A small image classifier, trained from scratch.
Model: 3.91M parameters, norm layernorm, depths [3, 6, 3], widths [64, 128, 256].
Rows from block 6, named by matrix and row number. Rows with one number belong to one neuron. Each number is 500 + 25 x the weight over its row's rms, rounded and kept within 0 to 999. All counts start at 0. Numbers have three digits each. After the name is the row's rms in percent of the matrix's.
# fc1: MLP up (model.blocks.6.mlp.fc1.weight, 768x128), inputs 0-127
# fc2: MLP down (model.blocks.6.mlp.fc2.weight, 128x768, transposed), outputs 0-127
fc1.636 063:501511491534466554491472501490470445484475524533528501459530531501476504486498502488543502537522517478492467506461511517488484521487515553471542451483520471514513494494509508521493465492489450477464486502493482511475471500479451506512532492535483468471501579513540494516522488485487509507523462482514492499536512513480526513474474541462476496502462510525505517492541487487485471482539
fc1.637 119:522451488450481512489520506453537495526446468521493466458486479514500502543468510497494516519491481521465500477520512542543474522538489519502482493514467434494486523511512485509523527499506452487480458526485500512463517514469454486516507523487501490504495487477515493492486501460469493508480513535525495543527517454490518533501482480472539496528535539521464479508523499506553515500540
fc1.638 066:537473487542517559490503523460493551502498499499461454453491478508524528544533517522460522503504525505499515505492490499485498493494517503517522460485510495510491490492514455461496481477463473495480545513513499557530511489516518502506453490499496526454455550511504537521457505508516499530518488528514456518504478507462461465473479500511491507479519478475527507511544484441507475485519
fc1.639 084:492514504472521480483489511491465524533487497528512502543503493513514475509474514547494447499559525472492521497485507494523463493535513546497527485491499479533476461473500503430472487524524446480527488463474556499533485502544503486492432487527516477483483514512508525524478480495491510486467502461510484486504457489469540491492465493506551518481512542499510515522492486465510487510537
fc1.640 038:499495548542506513505483495502492546533460491472499542484472466476481468499464525522467499531513459481510512506503479504505504521523506506490508492510537534492509486490520479513511501529433531505467495530491473500485480495518456499517521485478465512520523510456503474563474512473526544445488497459511520508492496536455458496535540502504528520493488443527486498494508469449514529474504
fc1.641 040:523513481519508477494460527495452523525470491513487524497487486508539493502567524512433487507486518492490532507514510495498506471484507482521531509495506512509511484481533516477456488493454518520469480507467516585481491476489465530453520495506521508534485496514525498511467487462464513485528500554505446547488538547463485489504484527490513501486508495530507472510531493458514467510521
fc1.642 106:532537455527490493503500469528496496512499498521509502479521501511489508493471501489516499510486501476468546467478504455515501540512465477486508484492471476522495498531495470491450511512516518483479489539511550534535484521471475487513557505521504458538537509486482468527512478438504492486508496498586503491528486493520482549553506491463522488497486493503500530483469500461466444519492
fc1.643 074:524522479525496463491512494484512495516460492489550448493500495491456527486510497479431460539496487530498491523559489497492521497504524506478521465547495485464512529498481548521496454524521491525480494523462523422510510463490469503527509489517532438508481534518531494455497493516522520476482517536516519508518478541495478492519494522530507492508479495493513485525521464500485512528479
fc1.644 091:500456457528462493491517469484492492486479530476455482474506538504490486515525529542490463477475509450509513488496508511536478525475476510586496511482506529463541515515565502539502502477505503473514489485497497473478528482489508450463484518456483462524511459495528490475534506506536498459473550483482508509479487515496497534534481463470470510513503508504531496521515491512480520495513
fc1.645 119:485487483532496482512482477479548521561512464539511528511487440520517498449497499453488502493508528521491551502492523506498493491499511498498493490500493488461529520497472475524499468426491510515486461495471506493486489531528472521481479524475535503482481488503559519456487492501547493545511494523514471497540506461478507533483498538498548471488531515505473489502548441504500501511509
fc1.646 084:507454502508535518516503466519449478484497499525503478509485484531493521524496489459553488496489526480523547504481500487552531506505502464480506509505466477536509485527500502505496481525523504524497482509528542518545547502510445535493494515466486456535500492508469444523516460516496490497486498533512485456476489452465494568491471480503488471517458481513503490523536484481518469482472
fc1.647 044:523495502541496502516509464507490521501461542494560539484504458493495493488514529511513528506491526494469548508551569491511531545518484496493509494480497501503514481463504459462499531473481471518488526511472551478505520539495434449496514467456510487469507503487504505544521514497502521467476491481494492480510487510478465517532474538496510491496464500493504507521495439479540513497533
fc1.648 080:537444473523497494459547471492506502474512498496492508487445478504570491511500513487506510487442421482485496513524504512509510464489534472499519520511528520504521481498486536537488459473519521489520511562504505493513487511515481481509487500474469505521501497505541504519521499491491515553482462468525479515506484512459415514486458507513490500511484508482507499537468502474524516516482
fc1.649 146:452528527480487504482471484493485497500529485523485505469531506490485494510495506443503507530497496488520542495487485512537487504483457521489543481443497504506502483532506445530475534497504478507483458494498509555493503459514460535534508511460492530531549507524475491510505424475482491515514505516538515461501522495531503492501508520491513488568515511514517488465520503482535475514439
fc1.650 069:526479533469524519463466510464484520465480530505499485518480498494537516488490501509503490482509504499461527524517498532541466497503477525453484512526443507487508510466524491468505500455477491526491493518497541585465543443491510552485479516524517506489524527473482478519512490519489496506496460493479503524498472500497518528501523453483544501513504512488492530500444527489456490518545
fc1.651 054:490460544469510512511517480496485464542512512518460458499500564525518483486484438568492470536469484465543461479533489466529520490501482473525506542497521501469500557504515494484511526473520494525486491497510489502539480490499494517495513495491507525524497489502497460496500486502529485508507506485530486452511509493518452475442475462484504501478493497508517462537534535530482477500463
fc1.652 116:520494478501500443503482511542535494550518492522498525506492492501508458500504544489475505486497521494463512498493463487473444488521471499497471474469440495496525529521540515505557506470497470510508545520506469464541495499509503495485498524485566481484518500538445483500472493486485532489509534458465504548540478498529517488499488516518530506505460487551503513499492507474534477513528
fc1.653 134:515486485537490514491537512472495495499468523513542489547487524545528491496522511511502506505493477543489491484483469487509561446507502521493505478519499555468523450454520506492511507490506506490555492502500483530496470530474499507476515468451512541484507472504439500510466518551504487480490505519499503462504463483507523494455561537522516484509482503531455469502509494494449516513489
fc1.654 112:498449485496475517509476518509496500564504506537488524509518514500523420481443470505487447513503502526538459495474517502494499516470549527477533504547490506501516520547462453495504520541548471513505493506489496466474517487524480518486507535530505517502489505488478463507501517501485475507503474466501500522510491467481476488554532497517545469478469499491506526496451538475499494508497
fc1.655 117:502509492540549476509477491514496488497492509515534514461500517524452477494497508535503446503519535530506525470488556507499469463521507474503522493471553495486461490467535464477511486526497527469475475458487484509481498467510502467465481471469491498486498514461455470503532473456477540535517547508537521540494508462522510529528493496499514498548517539499457498480506490481507505522512
fc1.656 106:495498506462491536501501513499521522467504500550511521495489515530498501476498528532494495497443527494472505514488473513476549483473489468566503568552484508499492482513492492491508474491488504513486505489549458501496504449516533453495502544515470501520540525488494451461506511478533504469456533512507495512467508534452477498488484543514485495534480482458499505487494493493473496539549
fc1.657 044:538428489513516521480480505481503514465517464522479492502505496481477522501453474495520451539521540492481503452474473499522547474532595511484531500517500489529508492468512527510493466501510488479515530507481548512507490555534471528534488526489484525501467484499504475482543499475473506512502489497501509486498502449478456523503483509504494497475474486530506515495553523494509486507531
fc1.658 086:498491500488515551490489511489525496564494476511442452489481513501495460499493471498487518517510539478523516502505484517504526485510519494485516474482491550473499507470490493509504490442494504547501490555479485492502484459521516483518536537458536480494478540502532529495493467489511480517493474529477487488476477533500504510458549493523486494565467491493508540485443531540465487535512
fc1.659 071:509460512523478478526530552493499514512484514513549538485490451505475487507496508494503492504484492482484555499512484469459519505510467495495501532464498487500512486483531478487526451472461431494528519473485518445490505507534508506472496474454503536449462491532504493527473501493477517493514552527458507520504489530524525498510512471515501481490445566503484528508488491541511512492484
fc1.660 113:464478533565475531536469516490492469501504503499499501455505505473489524498529469507522484488498455515483515516482472484506487489512517525489536442507493468513494514519487521503480510523540518501494505490494507517505486483501536472465509531474511534484515524517504464446486476509517529525494500536479489469523467479480524509531495442537557474512462523500505529481445515556460486452521
fc2.636 067:508499497518498490482518498504494549438510474495518503472481488516511510461486493530508493520431456510531497417535511547530487498462497510469517491484523506468519492493555549510511465491532498525487481521488463493493515477524462485533516506512581519492490493466517496505492499493491530500498489490445494482508510487509529509471519472507514490517520519457464530494532500459486471507487
fc2.637 123:514527517488528517485503545539532464477511493480511555526497521526475510497538518447520466490466489547473461502505447496524491509457489488491535486503491501510500481482512517518515509438505499479532503489533510497530565563486533471508515558539503489519540480509505539540497488502508513524519527494538485499481524488507520512465507506488473492510514474477470532469511513505502493531538
fc2.638 068:464490485513478502460480466466484469489509542502517511465504501498524457483481511515476560534446511509488519501504516501527445469505482471485469549496478517487496468514503511523475500536517504531491484493469449441533522475547466509488498485554498543467482495477490490489505478501498477456490504504496547480449483496512507512444494509509485493498515512462498480501538485478504512525452
fc2.639 085:544499468500485491515476499478497448426570517514488475523495490487500443535517545532523446494502518504487501493515517482513533482479525495507506570521534496540506509534521516516486526489502519544516497497507493512535471470525483509483533527500475505526507507495503497499504509528507488499495486457469510552483434457517479470551514503539500510488489482503529474492507509497508486532492
fc2.640 036:468511485474520521459485520503495413518459551514528506489506530477489479449479470502500526517486472524458487474494504495486500485467523513513512526497483523559493553488485542488505464482548470488506521513547497501479448457484492505520532549498442464510502469452492474504492476524511503506475487473505511493486503510520492523491472491494532538494500481484509499480515528467516523492498
fc2.641 043:485449483498507517474500494465508489516479493482487494518504436465516470480433478485517485504515517513462544497491531493519465502497498483467498491532475516472488530451488486534461521496543484495525504523466510425520464496468472514462493515539490515521519494484458502474516519529526491470496454492493522467506452502481497523467491495485511527474495520526473512438509488468473482514508
fc2.642 115:483493503498492474474552537474493503482502508458482495528490499531499482484522495560491508524504511488511548481461496471478480510520529521485526496494483505502542511506472475463510476510449454497489529514543534468543486496503511468476478478506506533563530453498501507472472503491528501489531501489470535456552531506513475508490515510501520518502531502542463509472498535515514448498444
fc2.643 079:508446482527500513524530562519519531466534482511531464487452512487440542464489508467466485539501498497501508523473530463513441496479465503517526483537501514496501524471519481477495492505464501509526510494462525507462557487451509518549490518526485492490493508496511532559461492463506503486492477505525503496525480499486491516485529514533463505481489488522499524494502487512460484512535
fc2.644 094:496527456509559489553528532522498499466524497528503514529517519501532519482504492488487461500516481495529503458563495553525517520508528516478489490501514474490486495431480507504525513487468482565524509506517490468556518496505475472519487506479508510500510489440489498546519484484502433502518500498497478552508449499502534501524509511492539472491514497489482496538496493503456512486492
fc2.645 128:493420520508513531486520529525496505493533506488483475538477481483505479516491528511513529511454517509499520507531492511513485474419510468493555476526513510499510476492476470467500543489521541525519490494459510513539541501489528475507481529525520522502504485493499469503479472492504460492510491554516477527444510488510488461498507498483505530481490414500490500492483494483527513463524
fc2.646 081:471530477496516463483525500476470521455466458506514492549484539518528495523512510500482505479524501482514496520500489497512483533479527518500536467516463521509536457493466487487486458493533458491501506465528479463530530500473480494534446494490545519548521516520466527454510513471487499467523477522510523525486497484494505480476468512466499520505499480551489500519533475454529456467470
fc2.647 041:484484451546483477448440521530500507453486532492493511462481502513500472508473460519480514473502507492510467503517501474524466504470527510509519509507504490523496523517483498482470437499509471539499474498508469509496497471432500522525515531510453504503515463453464508516506461494488488481530482462505527509510483483496495481504517505481512522475498450486417475534499535494479524518486
fc2.648 085:488484499502468524512542510493514466484502520485470476463549524461526499475477515484484530470496476498503510542459485521493494504530501514497488498521488536498495465483459518472511490531498541555502500533511490472490462472550444524495487479499500510432490526525453501531507471516491481494507523514526521479502481526453557495530485510475448510473485476529497495520532497522443495492513
fc2.649 129:471519476530517481489510524487501521493491506465479482506488477510502514465502487511486526519504442450517496525523493500529533500448532496469502481487510491493463503488490539490475492472490498448534494469497499496505507450463473519531532441517527478503528447525491520509526475505478566524507491475496468492505521542487508520464499502527542521518496482477491543452528521456523468513543
fc2.650 065:473487488505452460510473526521487463552528518495509509503501512523535534500468508507481476501530519525506489557501465488477517489479525444514496460459463517501521468522517522525530480429515482493498445499479488429506556531489480454490481536504537520480509481514476520520492513494497488478477474519499509499530466488495491480510528502507480491513524550491536490488509517499528495520520
fc2.651 059:496521557496483511500511520490517556422465496504498503569521485461446501510520510494507474461513528496482508507469507477518502527509510505512511538491503484461504500481491479459532546508472485511520509444493489487502465478486498520508505434500488486505511536521491523492481489510515524527474490473558527533471504514509511522521515487508462428487477512523495507503539495493538509527493
fc2.652 117:495524511521530540544496502525482488484456479522488479447508519488479485478535494518504527481527548509532466539478472440528481507544473465523506483462487492521446488476475459500493532487493485496493497486459501488503495547534527510505503492485520489495489497517481517493497520461507528516500535504457491509480516506533485510496526549544463503500500474498489444449504471525543535499528
fc2.653 131:491498504481534482471546529555526473463525442460512534505467512548493517496466537498480441528513462491496535464484468507488497486484502487493518507477519484498545480509540499501527489485500500460507491481487474529547520510512500492460481546506503490490504488445488486511540453505506509525491509488520515466504475457484468506501544529518509493504487515478508502476523432503481517501462
fc2.654 116:489537474486516462488532453471494490464476520492523438509541518529512550485526540520524473511526527507456521487491469500503514537518511521524510474530484516527494475486513473462502482503490482510503497496487505517483508501477503474456499514490520459509424510511492512498523498467513540496520472508540498457470511477541565497519468498483542464496504464503501503443526498524524484487504
fc2.655 111:482481521452489491516471512456520524531533489473481490476499478548541426525543523466467504508494522504455519523511525470477516463489471477514500497464523546509518486487473496517491483508455517476472508545495478506472487502521494523500494477493499551474478489500488562526558505525512517506498491527496528481507474476500472539454512506465538535478476528508509522518517513527494502491510
fc2.656 103:503512528517517518516549502507532494495487475531534501465465477492468532442528489512501480472500554598519534506493518479509543529494517493474499520484513502490477479468521493464496479521504537498497460512516456500480502487523513521498504535458504479493524506518515534497453468541504461489495503522482497539450483500504523480504504493493446527510515440508479486491525507474498499529519
fc2.657 046:516538506517507552487518468493463502452478468462432499495514504523482499494485546524529505474498511500493504451517501547534452475517465507513504512551491511514469434522493484520479478494527460487492504490518460475440490501513480520473518515504527540540483520519510490503493504517467464474489531476482532490524503489512470514487449532483494500508487476535541512476494492477534496504505
fc2.658 089:510463513476518458523483464514533512534478507515464491498511507494491564481494512489509536544518483484511492504472476506511451495516547456477517486485488488508506476529484475469452504462474494494486496568495510478509518496533448489489516511450531495443455480502514486467469505524485487451493501505519496493528525527470540524493494487483501455478519491551538470493500504514499540508514
fc2.659 073:477543473554496483538484472512484495492497464534479502510470482478521492520522505473530497501486501487487482495511476464528487463483499483501483476494472477553439464523515506480533444507451496510505500436540514501495490494482509482552532485515489517503459496509465520492502495542494505526525506525498545460508545479511479466508502437504489484502500502511480465505542499514497495455451
fc2.660 119:466494545489518523510495489453456510495498480516513538507466541512499481483520525495501488465539458473506501530503475541498530528478479518538535545509527491476526451503546523467491514497476510493468505475479485439515532524537499502480473499534534554514470518528505513477488469512452493507527481548512520516530513483518517516522488520486487525498524513524504530494499518520463524532547